config.yaml
dataset: "dashed paths with two dots that lie on the same path or on different ones"
train_examples: 295000
encoder_bias: "none"
encoder_qk_norm: false
encoder_parallel_block: false
encoder_drop_path: 0.05
encoder_conv_stem: false
fusion_encoder_activation: "geglu"
fusion_encoder_inner_norm: false
Rows from block 3 of the image encoder of a small model that answers yes/no questions on an image's attributes, named by matrix and row number. Rows with one number belong to one neuron. Each number is 128 + 32 x the weight over its row's rms, rounded and kept within 0 to 255. All counts start at 0. Numbers have three digits each.
Before each neuron's rows are labels from the 100 images, of 14976, where the neuron reaches its largest size: "top examples" is what is common among them. Only what is clearly more common there than usual is listed. The data: dashed paths with two dots that lie on the same path or on different ones.
# gate: MLP gate (encoder.blocks.3.mlp.gate.weight, 416x160), inputs 0-159
# fc1: MLP up (encoder.blocks.3.mlp.fc1.weight, 416x160), inputs 0-159
# fc2: MLP down (encoder.blocks.3.mlp.fc2.weight, 160x416, transposed), outputs 0-159

top examples: short paths
gate.163:100160156153187126117134133134155104105122145128129144132192085177133091176105178076130159133132104117156137132123111088138144122140108136067000124138144145165157147119178128102095168151159100150100097100205129114192166130152124146101165091103140223126105128174100076109104125112120139102125085082121147162135115071056150117094100117082103163103127088160108091204062140129132131146092109116159082119093139165151146131108105118166118126188098137150132115181141167138069158142133134
fc1.163:112081125105142129155133086223048093128127108168164136103079149105170070151151159140176097137179167132137065182101087174111086185085145170109150093101111209129144136154125134129149200100131135152137121129131119099159102097121143092175125197131130164134123089095101157112127107116119073177124138094147158102120051138143133168093119210129144097163125145083059114125121070126145130099167101130137141162151090097161165099100142165099122082144166133166098121140139103151150096102116108
fc2.163:158108121094140117211138108165098086144101154175136072138118117128182085123162125171167115094194141119060035114132046128101075129129113168134145086125099161114086165124106152126154166177141178098173168146143095104100059104078109110138107195103141126138157110106152130137116107100110124176151153114130099153147078164142128128137137168148140174092134161042118068067169080156137100116177123131141152169136157090126156101155183125113125149111152140127142122101106151086124082138150182

top examples: short paths
gate.79:135136155142130158162180143157144139058135098107104113179121143123130148121165163108116191108141132135165082152054122140163119168108137157104110155116140144099071147155154174133154080100144098109100139060085183067129117142122086162083108120047134121123126154127141138152152106126147121170135139130078175141154126164096162173095082128174058160119140119175073166147118138183164150194185107110097162055066142084083132113120156138099150112158073092159152148135107046138104143099124135
fc1.79:158133122143100074120140159116114187122152127136066132107148121144142093104133121134149168127094135131139135196152150105171064106128069146102038162071105128138130117115139190133165131093130153126086172127133151109134084130060126150143122149166084113119081135122124087101155199178166147134125132065064160154093126181122167133117073092140233171114179183098156091158128154177069134162082143098108163105143102148117103157116150117119118179135157129077159164132078135122095156135107092
fc2.79:161153120130106120077124183121082134062146169146068124145130157105112093125123099146083163110073163144152125192158083117132111158113140204122121154121127158149171126101135154113167120085115152169147135136134136129105080137087105163182129081124079104080135128096130115139187130158111137182084102051040114150133156111101189162068124130127170197133181094131108151202133186163064100134104145119155159095106122157089114149119143107089094125119141112121181174144092154086108175150144099

top examples: short paths
gate.217:126131105141129114153152129116138159133091153170095153162185155113141161154122113108122132061109125127053118121109108054102163114109165096129174153125126194148116145126210157095123189115105122143153122131073105170125155094109138150179165119128159203130132130103057103179105169076105081071086169184091136171099113191129135167099134106131123141129076155145166089146150162132104158139107151117087093097175112133162133170123086116036098110173130083114125158172076122143140117187116126
fc1.217:129135108142088103119076204102195130184107067157167143119137170109117155152091127073082114075080145146108135130064137036090172111121075097112142121131069065113161162169141144110152132145160103161105100125129102102089096135058140108111200132110111145180136153147092137092157124146143142162092137104151070125134144144083142073119064065085172125120194080105120119153100158142100145076116097155110099144142173106117158143158122128129183150093150121125109168103134099108089109111131161
fc2.217:167112139159087141132096214082126150149153069165105178119131166141084114138096119088092152098123088144122145094105151074111133136168080133092117127113076120146142132175098113079114125136110186122168117161109123092169107118123154095101204135126109125187132128108119157149207120136136134132048148103183079082132179143096152097116107105091184153144172085109169126180145142084143100095104159155136136110160138111103189161148094202070137162127153172154107187127142076093091087136098137

top examples: many distractors
gate.42:130151167135155112141168144077137159134109196083086096198103129175185047169139145166105123140091140146120151101079131146109097152090121147113108137150131121154085129194157193115145154135175127181216147164142157110111133104103092129094133163130102114110049121132089156116195124198125101163146106138105136117152135086132197159115140161062144131157098168102169181140105151054149144102177144109133176162085169168140119153119133139139166101122150103133106126127170109122165130135072166
fc1.42:123116125070093107137157143103148147079102073131154168085157179107098155094129164141183142096116107133150137173137141156057153090190170104126167119149132142118125116096134120125125105110096101146101099120140221115158109166149171059120115132147187125129174140109196156130108149097151113094143161132167072117139124106073111065189078098139156177079163113156130106123121100176093108189103146125103088161138131128182188179098188124104095159131080083075158147105128080140127148146163164
fc2.42:089126101121086131193157128091172155087120088087133212021139182128147123100106125101141117131101087121119144134137133145158130143151162123081120136078100118125150126116184140114156124132124151085127152154126211107160145106141143065082098183187179130122135117063126121138095157114140160095122157172138106118143098102130152130097119138113144173141149150130163129131103136122142158151139141086107163183132067114185106198172147213107161148120092148129137161184163111126235136100088116

top examples: short paths
gate.86:121104122189116126099113111162151152072109133124057115149104109162148179188099092185129147094153100106194118091131141133170105113095103158132190089094103089130092175101169150108190142087159104140103128132141127152136064167073132192127118072132123149125145121065126076189141111097097142183046166162151172144106136146153105095125084131090119111116117127158145187229130111140160100114116130118133145101097129121165101137114068149120091082123119109135119172144101166126129180160108178
fc1.86:169096113132131146181110138119198140160132125153164136093142190107120078120163130110110151163129163142082181129151096088085108154180195090094054128184140144128091111201136168144115197120109131104125098143125166121147175206137085096101079155196156156069127134099137118076211124116100123113156128103122134105122109095133139153130151160119109188111087142139109091114153140123050191127145107130158106116145157131154156157123168117097118187095145162091165129118172108124072130157098086
fc2.86:173072122115085139120106124108202139203151100178137165150100173132162127069093141097124166122165077138112147124116096119081079121139110119126096103132088128118084115141159132145087182098051137158131140157119145120148105106137115119107079128163189136098139148046167081131181131115155124092148086119113127119119131133173141139153116165166061136127096108132123086039149124110058199118173110140122157147115155092114159149085161168107097193125185106099154150128104116120066102131104062

top examples: many distractors
gate.171:126137126154062146074169178149068091132109114156134118063128132117147074160144118175169092112142089127200133113128169118111161174144148142125121092154075128110158182102083100115127175103130039118123107155096191090078123149109123185094099152108086149186104132140073108081134148110149151079181155173106090151147143132106118133079108116096184182167116119095122123102127109114129110146123184152109152114116129166140129135048065109086112140086184117073083134124157162146159125117099085
fc1.171:093085122113173124089204188120150097143111182116146079093079047084095137090120084118119144112097133069147151100091098132166180100105105120110067060131129110152150171169129116104148151223123160094088119149164076152121106098118116102131114130134143130064156162160132132155146136161121112074167093114141173167170124107100151208085087177107140158162129175132156114136078182112112136137135137210129122125120110115196162138112090129168132192158118134139147125137104162107121123133114127
fc2.171:096071138140143138153161188165127075100067153086142060119088090113120144117133112089132112138119103061189151131097121141170182140104123129138072075136120108108173164190110137172202159188127096094115123113154143169114119094109135154162155136142111106075153141131129109138153162203121114136182118152082096154136168082131187197059170189100141144167121125127175163135080148182155142137120152188132138110103152117180151177100120140138144138127101114146134149136086190157148111161092135

top examples: short paths
gate.102:113127176138163189135164124125163139093131155096147112184097185098142165111133133092111138095146095152078114064140190089122113117164138110130075087108162134144102050138182099111120069153097157168072117163108095114172130094117110119133164130179096135161095133105182136076093126111136147132168082161076133177078135159088193139174129154103178125078129144209111131151129114092114104119110163109143147085083133128156137088116105113170121126129142082133135157095114099090188131180040116
fc1.102:134029148106158117168129163108156161116127083110142138198102117115118118113103127120078171104163102128131109071136197160112181105165103116120174159105183180101075081103134124049112109114112105151106118132123113125176149168109102157136170147148205141083047163123129133170128113097187147145085164125124113147113160146097141149147149141169120115122111107129106201066126150127125173132134180146160116122094155110173087070158160122064158145160168076169159170155130108087119085122133116
fc2.102:125076123116140130132115147078164155109123093130137118185145158102087080168132158116108127084176115102113063154119160133112184132158111081119144155119172174112080072142127091082126082117115108126133147128078069134167128098126139151131141161158146124125031126102130092179070120176154174112185114122130131113110204123114127143138165129116145133124083118159105172115098180095127166180132190143192121058091163128162177108114135119097133159224152093139194149169110088155146117161130093

top examples: many distractors
gate.81:090142147073124165155165111078136117060127154116108140147101122128086097108145202110183071193103108153067093118149124146133155112103158154135119104065135085157149136151188127179159144126205131148118108168100207126150116133131093094105096119158180172149095143128152156076158146105178140131132098106078158106112109078127130086166139103109160117113142136147126110131116148184106134092177120112156160126095105141162123199080094089141127098181121125079131136139164084109187181208130176
fc1.81:155123138072129169151128106106165166161133089125099076145125146135065101095110087148139114145135109141106143083120171148140127109074187189144184134125187086074102145139100093127148073148143100135094162185114139182118123162098131134072160147110062142156113191173072181146158136157084113100148132139156110118096149132140154137107109079175129168074100101136112114144148159138104135176147190107114111136125122172187137160125117206129155116086077153105115070118128121146175196214106135
fc2.81:176114151132141189136142103075130149126152114093166085111185149098109121058105054110118160140129113155146129156100167148165111139130188187174106167145175076097113167137079111106106109172138138097104124117082166144147081076107142106069144088165118145150134185172077163129147096181078074114173133163170117120136152134094147163098131148138104175123071120095156130116053115117125142139111178073123075139095151171171132130119114193119139151064121114107115094128128093165174123183144086

top examples: many distractors
gate.20:116153087105179122143122168146188048076128123120140105156158127150113061208150136182113129128092136108144166096119078076110116075131142119199082170162095106119133132097134127151121170090138104150125191126083224102125121131172074147114135139133115180106137132145146123128183086173150123137185170098114076059108129116124147144119143108111150096099075165121090086072082125138100118141058101138120165127083120125124124149098090174151122161116103098084130113093132088081128105086116176
fc1.20:147089122117110089117178103117133148115151126156039124149139177147159167111095066080107177144159108180100140162151152170130126121157159114096160102152107131099092058199135126121181174126188205137132132112132094144101164129128121053098119091153150137135138111105157164170108153116214126153082178143158189154125119104107099132148130126156069125126113101107090111152165116164092132165105135080126131137148059162086169135154129128136096119155152102180053124159151145080096171186113109
fc2.20:144110165171143124080173100115177148131108056173089113147121140105106091130105115095113108116159145134104110110136124133136094136138114113123143054133094078107095108133123081142114154149168139117108087123142076169133154202135105079132123100136127137080100155079181127106130192123182131123081165116108097104132089139068120121128126125148092115102121136155148097133159146157097087151036113109084182138138025172135140150116125122095195118147154079154091111125140134128048174191065201